{
  "image_size": 32,
  "translate": 0.06,
  "cutout": 0.4,
  "norm_position": "pre",
  "mlp_ratio": 6,
  "head_dim": 64,
  "parallel_block": false,
  "patch_size": [2, 2],
  "pooling": "class_token",
  "residual_init": "none",
  "beta1": 0.9,
  "epochs": 8.8,
  "weight_decay": 0.3
}
Rows from block 7 of a small multi-label image tagger, named by matrix and row number. Rows with one number belong to one neuron. Each number is 500 + 50 x the weight over its row's rms, rounded and kept within 0 to 999. All counts start at 0. Numbers have three digits each.
After each neuron's rows are labels from the 100 images, of 14976, where the neuron reaches its highest value: "top examples" is what is common among them. Only what is clearly more common there than usual is listed. The data: scattered letters and digits in many colours. In brackets: how many of the 100.
# fc1: MLP up (model.blocks.7.mlp.fc1.weight, 960x160), inputs 120-159
# fc2: MLP down (model.blocks.7.mlp.fc2.weight, 160x960, transposed), outputs 120-159

fc1.413:582498348503541452576494426599509545472473457539527615479509483494497459560507432450529476494457580462490498561518425575
fc2.413:551485533508476506439648469539630493493475497382499416503523482520443504412476503555485559532514478548562492423459528547
top examples: yellow (64); the character Z (35); the character F (29)

fc1.534:449442519501449518497491515541505551497495425512501502580486483464463498527541553541504461527368490468516517525490519578
fc2.534:527545476455596483506499479437467388511494550487457498489484475514552542474423474420467529474587509573490488483503490456
top examples: red (100); the character K (32); the character E (25)

fc1.720:540482377486537539461414409492458483556472493521475466566525435522475642447478553619490439517482483565510481494453483497
fc2.720:417501552486528532530567579478511489494436476478471540552502517445461418554587497433454505513511527500492607491535540484
top examples: count: six (47); the character 4 (46); white (40); the character 5 (28)

fc1.411:492501514544558414587511506580486588492452442549513518489523575491428522570556594502498486509477485486512525443589452552
fc2.411:473570473487630513451382522540612534485553606415551496496414521578431510558513490527494445465558355521491482508517533482
top examples: the character M (31); the character A (30)

fc1.109:539487366514538496466345476611518483510409496494524571551497511530564489550562499401531483562513597404520440593618484495
fc2.109:551474530502516538491573406579494586487520482447502505429504461481522440476486470534515535510497481564511483444391510455
top examples: the character V (76)

fc1.754:507479459487529563452505511567497471533451478499521409561474570489552526463474539503482487476516515516531502484607415417
fc2.754:538394502534568491501321469470459497515518493550438567445442474551505512481535506515509532467515505484597573599505500526
top examples: the character V (94)

fc1.222:390421561525510466559412561479484516478479532531473485493555476509437505500534493569537473518490535493506618505471501587
fc2.222:528519515508560498491453422483536480562464470531479463584515476386425509541579587384506543520418508517518521540603519509
top examples: the character O (44); the character 0 (44); largest: 0 (42); largest: O (31)

fc1.341:441416472504494544547484495535545538508425501497525442554519537458375485549463557538587554415462587446605491530507531510
fc2.341:553621499439493584406573467470593489540521472529419456558402505421474487491439500543474475442483377517380448449514528439
top examples: the character C (98); largest: C (69)

fc1.389:502428549476520387446486482527484572543560457583389584552551485547489633517479498487505493514417514505501557466432477571
fc2.389:506485573518475531497488529425504484438511582387605496459506561522485474494475457498530453523478493461573438513394514438
top examples: the character T (36); the character Y (28)

fc1.315:390514523460470551484399574545447466493452549524495450572476517509529513551456536546520501481497539490498502488523527509
fc2.315:448445454526592458517574452431523425483464511425496606519549461518518521565477495438551551470450478520609555534511562509
top examples: the character O (57); largest: O (57); the character Q (39); largest: Q (33)

fc1.154:539492390486550532461432408478448473550486483539466470572533434508489629459470542611489429511462473573503480487452500497
fc2.154:412514555489502519530560605493485480498458482482498525538509517454486406546591493407450498501531531487483597478544525471
top examples: count: six (44); the character W (34); the character 4 (32); the character K (29)

fc1.92:528479567462535509504543543455488552500508479485417532480492472552401521404442390554494527487484489486548520536537467589
fc2.92:511531540571515496495456506414507439493464504464616452484490517427523516566556555506537450487528523491523503524492496494
top examples: orange (50); the character 4 (29)

fc1.379:475520443439554480471521470471487517525505478499452517618531444489469561495540475448420510525403432543476612524543478549
fc2.379:455507518472529471555519491369445491469555486493497534492432530484472450529544463469560590523502527457419519532471513366
top examples: the character W (99)

fc1.117:549507519547564534478535432483495571554505486489466518554434463485413604586473587551470578434518405478522580552539528538
fc2.117:447418621513501447526566510409518479507488524518522574484527520502456477538460454510508432480527576532501512506447601563
top examples: count: six (36); the character F (35); the character E (28)

fc1.350:500469574512488555459407516592492457548518490501539431490473534546510521471446575541490476490536543517525505464557437438
fc2.350:472436443528569532473354522471491487498446479560453585485446501540512498520563529517531544424585487473580566594580524488
top examples: the character Q (60); the character O (36); largest: Q (31); largest: O (31)

fc1.320:508466538521567561517515500429471491506523525487574467503600444482457507506507491577504455488526403573525526461578473514
fc2.320:479508553564478502459543529484532580472569565482520533539436559601468476522457541582461563455567494452540506535406548491
top examples: the character G (40); the character Q (38); the character O (31)

fc1.741:456484501496490510559540460429429521474511580509515478547497482442513580537492528540449457465487459469547534519471458514
fc2.741:426542492493546552511476557411449480472566582476520506411507580473567493477477496574464513459513425497526555516510493477
top examples: the character N (44); orange (41); the character H (40); the character M (29)

fc1.548:459437519507446504509490513529507562498486429512498496587478480453441503527534547546512457512368479476518517524488508585
fc2.548:525559475452592477509511477431488395508501549482460481501478481495543525477433481412447525475591502573462491479505497440
top examples: red (100); count: six (38); the character K (31)

fc1.339:518476457517547518469349503570517483540451448477529526509477548526554537519578549455520508541477528413552460579583431508
fc2.339:503496520477573527498470456605502517441479522492481541425472503510535468557513455587505524532555492545540461460409559444
top examples: the character V (42); the character U (34)

fc1.567:486439451478479397509466522475494536505467478481448526550538444494418559463501420422484449490377536507486557531494490583
fc2.567:475526532439566512499575477291507427502504534520457534566481444450492521493498448519523484520600515566491534514472533508
top examples: red (92); the character B (49); the character 8 (27)

fc1.710:456501542613514462467504506508504512517552505500429553551571490595603547440523459479459469501499436466521627490438519506
fc2.710:570510487514395513482490539477495564463521553519539476424463507498489478500439503570482501468583430448451381485481493484
top examples: the character R (54); the character E (48)

fc1.627:494520459484490575494465534502446536443507547430468511508484493510505489548442443544459500508443449435489520451429525501
fc2.627:476450513454572550522499474418529465529447536520453476580559468413428485547488484587546461447503513528617569557530530566
top examples: the character J (95); largest: J (48)

fc1.532:460453386430454533500591456607511468455505480446495543405515444528620483511511448459506541518564583457507516533562467471
fc2.532:588505533522488534540427422423499498520502438493428484482503515444493435478492550538593613514419487538472525461447509513
top examples: yellow (48); count: six (41)

fc1.167:406362522437499436564441526559513504511442507525477533427596546517535494547514409459547425492473580430553522471480479588
fc2.167:563578503529556510429612490501540540468536497428480460540429450550433518493476537555461582535629503586425455503472586522
top examples: black (47); the character F (31); largest: F (27)

fc1.149:467487453459531416460501508462477462523471470516450499559517425471483606461579448399410459547426462548481620547515501594
fc2.149:510507448477576458577478474412457479496490512516486552493464517438533442550515457430558581527519547454455515540493509436
top examples: the character W (62); the character H (31)

fc1.336:452441477416504443476481490533442500507431503512447551562551398471469637496518482454450434535477522566507575460531463586
fc2.336:512527433488584482553486446356513463561428435561458510574443513430542425485528450432523579513509500487412541563494510437
top examples: the character W (32)

fc1.482:515546480456598452462476501384464543497489487519522456442511518460396455546487579496540571511486551530412453500489501618
fc2.482:448429470513505512513578436549518453478503499503518452472597505517562545571453487494472429485459467538602538507551606475
top examples: black (50); the character D (26)

fc1.693:484497549543547420467433513486457523520501472535436517488475521534455510544535520492470578477466466520443539495464503564
fc2.693:501481476571422460561537500465562552488470529444554484436510636523490480516486486528526575358469484420495542556437525446
top examples: the character 2 (58); the character Z (40); largest: 2 (36)

fc1.302:527498555451449457469507482444474496502549504570478508445521477475596545588450528448490454518449482471506526546567396610
fc2.302:544459513501501505437501467541516473473376509444519480493538425399418451480510520476539494506522502508566485484491588456
top examples: the character G (62); the character U (31)

fc1.519:484483470411502419498474519527453473511403470542449490546526449446442602495536484414469477525400549525486585491553445571
fc2.519:479490507480551479543574478307558515513499512481497557546504520475489431568512457445567577548522529517463537589487538418
top examples: the character R (32); the character H (28)

fc1.333:538491477472509528514509582463467578456556521505462529476603512525530571470460448561467523415468424436502546454503414531
fc2.333:483557434483547514507507491502440398529380471495547475508385528382504474549568495413466503538532484520483523472567526408
top examples: black (50); the character Z (47); the character 7 (33); largest: Z (26)

fc1.703:558500351462568471529489447595511498486466459548481611479485508470538468590574446429509490507456505434506481526578442527
fc2.703:566511536486527527454577480537619587486564513417482520508511518493413473432518493535524578522501389578490495444424508512
top examples: the character M (38); the character A (35)

fc1.410:530514337538472514525489435622494412484517473499535584503518478495557478516469433419547477579491556454506490565502491504
fc2.410:578507594514435513488617456552485516507448457469467420499539456473527406413478556536515620539494573536551473469428482542
top examples: count: six (38); the character F (28); the character P (26); the character S (25)

fc1.176:489499524477539523453501454521481521546426509526443533578433472440478516608454591560511542478497510487487528509555516540
fc2.176:447431622537505494511518528514502540498453520507517512501573515518449489577442501627527433498559554558538494460470607613
top examples: the character U (54); the character D (28); the character H (27)

fc1.598:462511438451549438551490566522434446408520567402499532458551455483510649490479528449460490543529477569507544430522496548
fc2.598:508513505540477462448471475511560525578437392508486470587446491454433510536552521497441503480401472494414518534501526598
top examples: orange (84); the character P (28)

fc1.163:571530416488620474458399449539500468480443462558460607547473498485474443582552514492475521548482530453476489547523497530
fc2.163:558481538472497479527635445529591605476592512458492555487517489503479507363488446489503555493482512579534564486418404477
top examples: yellow (60); the character Z (50)

fc1.69:402467485495458472500480534505450504433532599478514531530571438526593644491473492521485405524482497563508504495487437600
fc2.69:454494486507540497542430504452549473531353468524525476530507450446424428528605476454551411589526522589491573508525580562
top examples: the character P (25)

fc1.549:408540508561437459510531530434525459496459503500460486482507492473573559498523469486518535499429506459527596634431586542
fc2.549:608503450488517515499515536560498598473488525482477482540523508517525461472513463447526516528478402491491461455551426469
top examples: the character H (58); largest: H (45); the character N (34); largest: N (27)

fc1.593:546549504523516547470450466477483639550555505473508468595613478534436541528470554519497576417532508479461501472432538490
fc2.593:568456644467513488449531466505471542552516454585411613499351528523432510503475437504559472513476518480530487432383495487
top examples: black (61); the character R (46); largest: R (31)

fc1.655:541464602477551480472511504433489528520496482483439547475509498556413521475391397509496473486439541448551512562524465615
fc2.655:449531443491473473553475517399471441457488530470589448460531448426537519423583519507510488511558465529444557489513434506
top examples: the character G (26)

fc1.239:500478570458490517467466513528490534554507455466540442495501521507474518457492526555509531557439487566453467499508431530
fc2.239:447450462519543536486490477516411370411392466536476530494556506506595523617468529536478443508497578473557501452518578415
top examples: the character V (59); largest: V (39); the character U (35)

fc1.161:531528467510537445613494485594472514462494407515515538417503536457433498556524583512528508483463479505526515508559383547
fc2.161:487558502507572471422425518579676505483518607448498439552470508547429521493490488562471514537604419549559440469460566484
top examples: the character Z (38); largest: Z (29)

fc1.125:496544375514448539541422530608482450453500519379570422513478484517439471426542491449521547478549491497503452463415556428
fc2.125:489546472579529445549597475467505430516408476522488585493545396422605477438507480538455460514465516603455564462569470582
top examples: the character S (35); the character 5 (28); the character 9 (27)

fc1.735:534469500517543479392330476428515441566376476560483488518524541466483500514532600503508503543467561484527480593488503527
fc2.735:430400473488454537562590442568523601463514477509500493443539484506604520463510496559482520464483537576555568502483465454
top examples: the character U (92); count: six (36); largest: U (27)

fc1.135:532473517478543569517552531454459579458561523484436550485603495556503586486422423584514498421417392498537565445489448551
fc2.135:500550397453510545513468511500464435513387479487538419491405527383522456488589473391434494532528481499468535479570485406
top examples: the character Z (31); the character 1 (30)

fc1.544:432457494437529428502463514480455483549403478519464482544508460431408595521542485435491500513380572521496577514538457570
fc2.544:495441509498546487523501492347535553499513518477482561543475516511540493525531429447522548585518524500472561564448502410
top examples: the character D (83); largest: D (34)

fc1.203:519413503497507430487496495530469596512520441562442500577532531504433543481482479483543471470385561475507536464439452511
fc2.203:472451537513460473533507504396561469445484619420530508505550480483439496508437470472460465504581569508540485522413546509
top examples: red (76); the character Y (68); the character T (29)

fc1.625:395485531503542432549518608448442445419560558471467571462578427506580558510548502454507484541520464546582656541515519595
fc2.625:542535459475592464452415500457505471517461523489475501629463471589499520498489521404481490619510475581478476526544441497
top examples: the character D (46); the character B (30)

fc1.85:511513483489456450495480529439529522474551529460509500506562421445453565493521521459474491531476494512470591555448540554
fc2.85:527596485490484512545506519529442512504498495580480478484355543405453455557506521568454476463528443447375509395534435494
top examples: the character N (43)

fc1.192:403423482540513432500430556443426497491478519460457528556533406484417534486527518479549475537428530562539546525416474605
fc2.192:378436566497499483594514453398521482490498539451484502555520489438531499524564429442541475480427523525540673516479554488
top examples: the character D (44); white (41); the character 6 (32)

fc1.668:429510457407467539536550507548507536491455510528452509482510549402568498563463519556491586451508496437462561510593467548
fc2.668:503480515596568491512488448453564467533427484501530479563561480482500499592503532513513414531485511592566521551505587542
top examples: the character H (61); largest: H (45); the character M (25)

fc1.767:431456413451563484520487566527453456439500564393517505440540463474480598489505546482450508538553471561488504426536510531
fc2.767:525496481512449444465491492502553513558431391533464460597496493479436517503535495463478494489383492459429508523499463567
top examples: orange (68); the character 3 (39); count: six (39); the character 9 (37)

fc1.309:543517462501525536428422454573498498542482447421540451446500492504473533519482532463535531555470493473497469536482515500
fc2.309:466452542508446515506578458527439446436424489584467559515497456494605434550447549577501506554481621529543469459525541496
top examples: count: six (40); the character U (25)

fc1.736:464462489468462539483516514494442545495437528440498534499446522464490510597477472562486519503469472434516503455458502512
fc2.736:436462512444508514509517499473516500511463499532426466587586448461498507497522445593504439487479460533565599526506521615
top examples: the character J (97); largest: J (41)

fc1.637:470496634504432537490442575466472485457639517539520466416502516585451489487417503621493504464542496521459510432429524523
fc2.637:433418424491498521453433488478474393551484445635472539604511482558563522537550578521517504442549554492570480616590483447
top examples: the character S (42); largest: S (33)

fc1.514:518487461515508546534537559452493515457507496417496497404498564515507549514561466471460563428522478365495579508542440499
fc2.514:544511498522566512430580469453601572534473477468485512515507526540462463509496477531452517505517511535522520580433550480
top examples: the character T (44); the character 1 (29); the character I (26)

fc1.669:471414480502450469478327482504467470536482523530500444462466518554426542519542581563520559504476529403577496576440505535
fc2.669:518586470415446491489573487451483465490529495591424479536540488384504498519481557463501522518557483423404491472540515496
top examples: the character C (100); largest: C (57)

fc1.148:527523460477446469526543598467398599429541546429479558418463482524481507493418387498454592506478456479499512493467444554
fc2.148:441566493465563510521561478534518449545434488511455473516495579444469449535488440555556482469556515499580493461518570471
top examples: the character 2 (67); largest: 2 (56); the character 3 (31)

fc1.98:469414476482468538452482492441457552544460525494464486562549478499491615457565524468525545457489469453635533531495447430
fc2.98:463570435510544535536580493369531419458514509396520508493544472427513480474557421453533455526435471552501586530474459473
top examples: the character V (68)

fc1.353:568561567575520508529466466554477580485552363411581489517459509477406510508498561519530468565426439541478481514503510474
fc2.353:484494496492469458441477531607502418423435609525462499514488447544558487530478482556434493571528624437588471480477544488
top examples: green (64); the character 7 (38); count: six (35)

fc1.128:569493355488577466489384435599515483518420484486504592502483481480501477611558537480504472523495540435504477550528466503
fc2.128:531499542470508499446639456564576600462510521454496521505495511483469473382524427514465507511530479593543531452452427498
top examples: yellow (60); the character M (28)

fc1.346:514475437557513552521534461536493665474558544413500510518550451554414611438461487660514579451502455546521498438417517506
fc2.346:540510466402479504484586463498539479461482482565465504524537493388415456552540527481499495525474504455407510407548520425
top examples: the character P (52); the character S (36)

fc1.223:411499505525503485539436581497415479447555554438503518467549480531516569516540569499468505500505421512557581558489514580
fc2.223:487516515503561481471448507517457440482522591427501529505491468582467517543456544514428455605533454585519475454469491546
top examples: the character O (32); the character Q (26)

fc1.756:517462515417573470428477502521542552502548484525382531520553496564493621483430464520480471523426498504506556457500469611
fc2.756:514540513554445484514476524472508483469497513427605448432435535450558476447559468485415499469514458485455497545492494432
top examples: the character J (43)

fc1.664:487402466485514457501490515562468540524408439554432505565521519442440518499538477478511417504387583521504539435486457529
fc2.664:462456466477505481527479483381572406511447560457503504539573437469535512436498481410456509516538491562477510579492530521
top examples: the character V (37); the character 4 (29); the character T (29)

fc1.208:387423534505571451527490502436466503508442526439475546561516421494418585531513465502501464544473543559551607520468538576
fc2.208:486458553563546435577479555367508547479520488462524487552525546453471447511544413433516484548465528526486569525400504446
top examples: the character D (71)

fc1.155:448532472527532581499453545532433526515487542435494438600478486558437507522441492567545550441483492531517491438487531536
fc2.155:431451433544510431561489512473442442459469548402550531515531402506490525409594485440484501531503519576543573516508462551
top examples: the character Q (37); the character O (32); largest: Q (26); largest: O (25)

fc1.635:543506589465505495476512494412485499501524480577514528458513473452552506557489504463517443521462490497507545547576402565
fc2.635:494489437505504521445514427514541491484332490471508438495517406353475418505520583527545505454526466481576491520527595434
top examples: the character G (77)

fc1.541:489498485442550457479523481477415498481458542501465531562554417480467641534455528502527486540491479579532550449556469618
fc2.541:439530472551473524452492521429577477537439447455458535603458463512445511469485503527507471487436446459485509543457568630
top examples: the character K (58); largest: K (34)

fc1.147:516509510463475450507549646520468594420534515472478576440570510543549469426538378506446522531489401444462537463520420543
fc2.147:486574549499522465458531425478469400565469419553532499519510507477467507537542528442547460541444440544499480506526494484
top examples: the character 2 (43); the character 7 (38)

fc1.235:435472537506484439478479454502519472527524461554468532439516438472488625559568542448509548530428508478539597639494517624
fc2.235:481440394480485491570559529427497505430465546386566512496583586513447407442484440416568523450525501463512502440448511354
top examples: the character H (38); the character W (33)

fc1.647:523525498499434544476513508559446545510559499510461519457485482595561557512386425586440511472518425451461438449469481525
fc2.647:427550503511490603500498524505513470551442485492513459514295577439461433537512517482461506513526521419491481464473583435
top examples: count: six (51); the character 3 (43); the character J (29); the character 2 (29)

fc1.260:582539354506635484433409416507498479498469429502490563543459453499437462563568530504494519505455520492480464558493508543
fc2.260:532449537498471450540627466577584566440569534499469514483509497451559502366480442513474565530516563579572569485428433483
top examples: yellow (81); the character Z (43); count: six (36)

fc1.510:538528365483621505494470461603506430471519441427507587502477461513559482540584513471494515516467428454529490554546483497
fc2.510:572523573495478497496468464532578569482528550525470496527477506467465456380507485560540595591559500543523497478405478517
top examples: yellow (42); the character P (30); the character A (28)

fc1.453:523417463483437454510467577505468549428483568433566509442559498519481511440533427521452427508516462430494500463453436542
fc2.453:562639582537606585412477430465500530539614510517478422507429600507492507598448578562510509552469365501517457490461526453
top examples: red (76); the character 7 (44); the character X (38)

fc1.368:524509528542600537493529511439450526536572491507496551489490484540544481531511432497490443512477448560483505471565415576
fc2.368:587533499504503501488472464590588550479390471473522443571515399388398453435511466528492462511565496515498443456523643477
top examples: the character Q (41); the character O (41); largest: Q (33); largest: O (32)

fc1.489:531525456488455461545553615484410590410540544410483565409492481532485510448447362493442576503492442476498532487466437563
fc2.489:423569492456552516498549472545504425533416477513476487502497550456465482538526465542571486510555513520584484451531562475
top examples: the character 2 (53); largest: 2 (43); the character 3 (40)

fc1.338:568531520516588487484437503592506535501516432527536616571477565519435537464563509377501475521449460448522467513616520498
fc2.338:513542524495495513479466485593532580523510573458512557498463395469494506485482479522475582520617498449488431477423480527
top examples: green (64); the character F (39)

fc1.116:529455431490527462472430475422463517582422475523427550549561386498415609525517603526492510511469383542508561515519500593
fc2.116:534574474456504472554586532452513454456534456531484633536423500460517442522536421497449447534465490483420526472508501517
top examples: the character S (27)

fc1.395:459430526522444519494480500551508561515496418512492492563468492459440504541530545552501455516375506460514516513495528579
fc2.395:540545458454574470506483484477476384509511560474453484469482475519563520449432474406452524501586490586466481464500484445
top examples: red (100); count: five (37); the character E (31)

fc1.32:506478356515483494537384508668511431469466500520549575495507500543574485561535524420533484576548629411545480580625461470
fc2.32:566533546533551512471498425569508590510498492417475472440510525468488433438504481554538530479507384581522481473371519465
top examples: the character V (26)

fc1.228:416554448461480496493388572548444470466507564502505449565461509481554479521460506464529555507458536439492481468516462483
fc2.228:403426546558536534555491492476488452517447534485572542572476450444492504596540555472582485487507538490596545520572514569
top examples: the character J (87); largest: J (63)

fc1.391:473523458451546485471526481515496516519535484488453492579512467488508645484559476444422541510422437504487613554544476552
fc2.391:443501505459531472546504455375440446479518484493524514537521510466471464508565468429581562536479513506451520492474526406
top examples: the character W (99)

fc1.54:455500434564598454537441569509474444518490469518529494502529543528562534579514629480503554577512470471522511523597399560
fc2.54:520538554441611512536372482548595543486495499439555432447422479487457437547466516521564477485542405604553468501448591457
top examples: the character Z (34); the character J (25)

fc1.84:489477630504488561477430546524490478517586493533543423515473550573500520456441517565485473488525514520495505481520479461
fc2.84:464456408528549512485336522501459412503452480568453574498462482530581522562554552513526519450564497478559510583576508487
top examples: the character Q (66); largest: Q (35); the character O (33)

fc1.580:427444525525521481463502474547465495511526471550442495443516477484429562478595511537389484508552427476444613435546451516
fc2.580:492417507495403526558486550510488537457448531459542467547590546566485445451524488439623464452543538425565509444457441438
top examples: the character O (39); the character Q (27); the character 4 (26); largest: O (26)

fc1.199:434508484552460445530523546486515566531479517576514439470534518506509522524492489467499503553570524539457501450588522529
fc2.199:533518459518596538533488490479455453491516484499527445440503492504464432597491530507555337407404420505517537491536571416
top examples: the character J (27)

fc1.706:462468476510552545521468497500455514542510532468461514568548450571474576437523494520530544455472443467573574476457466490
fc2.706:447500452527592497531503471435512453490490514408493512552546455480492504414609443457491469504467526563609610558473495495
top examples: black (43); the character P (28); the character E (27)

fc1.492:504511382446477440507527475438502450493545525494463482536550400472490558430491511473482551523497424546493581535477468544
fc2.492:487571469493483509559478472445506488488528534564532372500426504370574450513528508539427450494529457473350519500552495496
top examples: the character M (60); the character W (29)

fc1.51:555494417566505519514466480477474517471576486401568406475501440564424520363484468525497504470545490536507493464417469406
fc2.51:418421457503438461474472540515526425469392550607439545571514481526584392477533517491459489578578643479549540522536513518
top examples: the character S (43); count: six (39); the character 3 (28); the character 5 (27)

fc1.441:576490493457548554471464445474480514559521483536430520495468427504437671580412586527499572422479459466544559545562473614
fc2.441:461485593502446495545532490386526435518438497505523539479478504486448487478476465489492524464511550519495522536476590553
top examples: the character E (58); the character F (47); largest: E (25)

fc1.99:489540472420494417490498502510436413415519531526445530464549425552509619472441518479486490564510551553516569461510438584
fc2.99:403520471529508503435489537463544448555474443494516509571521469458547510517557514486479458510454442503491525537522569623
top examples: the character K (74); yellow (56); largest: K (39)

fc1.24:443436557424504400533387559526484541477455513503449566469563480531489543565565468476569475557445561475485568488435480648
fc2.24:556528504481600488422427462531478488548550477439459508526435436459436566534554549414465623563483473541489520533552531497
top examples: the character D (62); largest: D (54)

fc1.611:530539477617515411580461513521492559517445505580492527531502559506530509548477531491502429501501469518510530525567530547
fc2.611:494579511449614526497487509565604547530502555421606491491420419484426493536521478470453390395558379469511448524493466524
top examples: the character M (28); the character A (25)

fc1.439:486507350550633437578496505615487410486530463495496580494516505507596469613516536453505476523445453523494479488551415533
fc2.439:569572552479508540463465510546611532503513497423571397508502546482429438452481491564533564508564422544528427439411557488
top examples: the character S (25)

fc1.500:525526408489574571561482511489508564521510509456487474599719409473462505511505465511484421383541496524473508415577515537
fc2.500:469491541501464421448568513577512493518388454568465543564343586584485440498500521500533514523487557484487503443427517462
top examples: the character S (52); largest: S (47)

fc1.327:568484531476467510493428468519487599557466448485465501500532507533379601484445446533524499396403560393511504471419516552
fc2.327:497431556529456496552469507477531488473419538443517516475395491515484517531445491454432435473566621472496468505446529424
top examples: the character E (53); the character F (41)

fc1.89:383395507507521432549455530463481525455437532447483558556523426514386593519515516458581486528462585552610574510439477562
fc2.89:417444524517534433561467480345494459514454481487485499551527470459445487476529445465507450561447552581493582543432500492
top examples: the character 6 (53); the character D (42); largest: 6 (32)

fc1.119:570536410513580512407419443497532550518466454535542543584480502515492501536521489416516490567472532444474451546579549520
fc2.119:457403524513455478540561450572450558466541510505487541395448467473543462497479463527506529498491530534542546489425496497
top examples: the character U (69); the character V (26); the character G (26)

fc1.25:459502471439533447459505496440464470513468481539446499602532431465474575466561456437423444549435491570476613531508485550
fc2.25:508495450475600492554490451392463501521516483528454542494434517490535454510538435435529613504498544436445554556484482406
top examples: the character W (71); the character U (29)

fc1.12:551466471456436571469381499551507507517550495494470491520551508527520569494491459471559457433484509339565483466439476552
fc2.12:469551561557572523539606461456487489495421491562516521549387556431462492666437549617508457437508575474491503499491552524
top examples: the character C (66); the character Z (33); largest: C (31)

fc1.603:444455467470482570511564524425475530474486522466510475605559434470473589448471524558617535433451494549647551509507451520
fc2.603:370517501506465533558516548502492468475435546457589495487556488426524465489623465493524437498525463584442580404510510519
top examples: the character K (53); largest: K (39)

fc1.528:570548388520679432518510439534511518468496469499445598527457492479499452567547532469497467481455440465476477500514503499
fc2.528:513536551475489539475530492544602591511532579463559523564502507536411540418563437527504560495527431529448495469480407547
top examples: the character M (58); largest: M (32)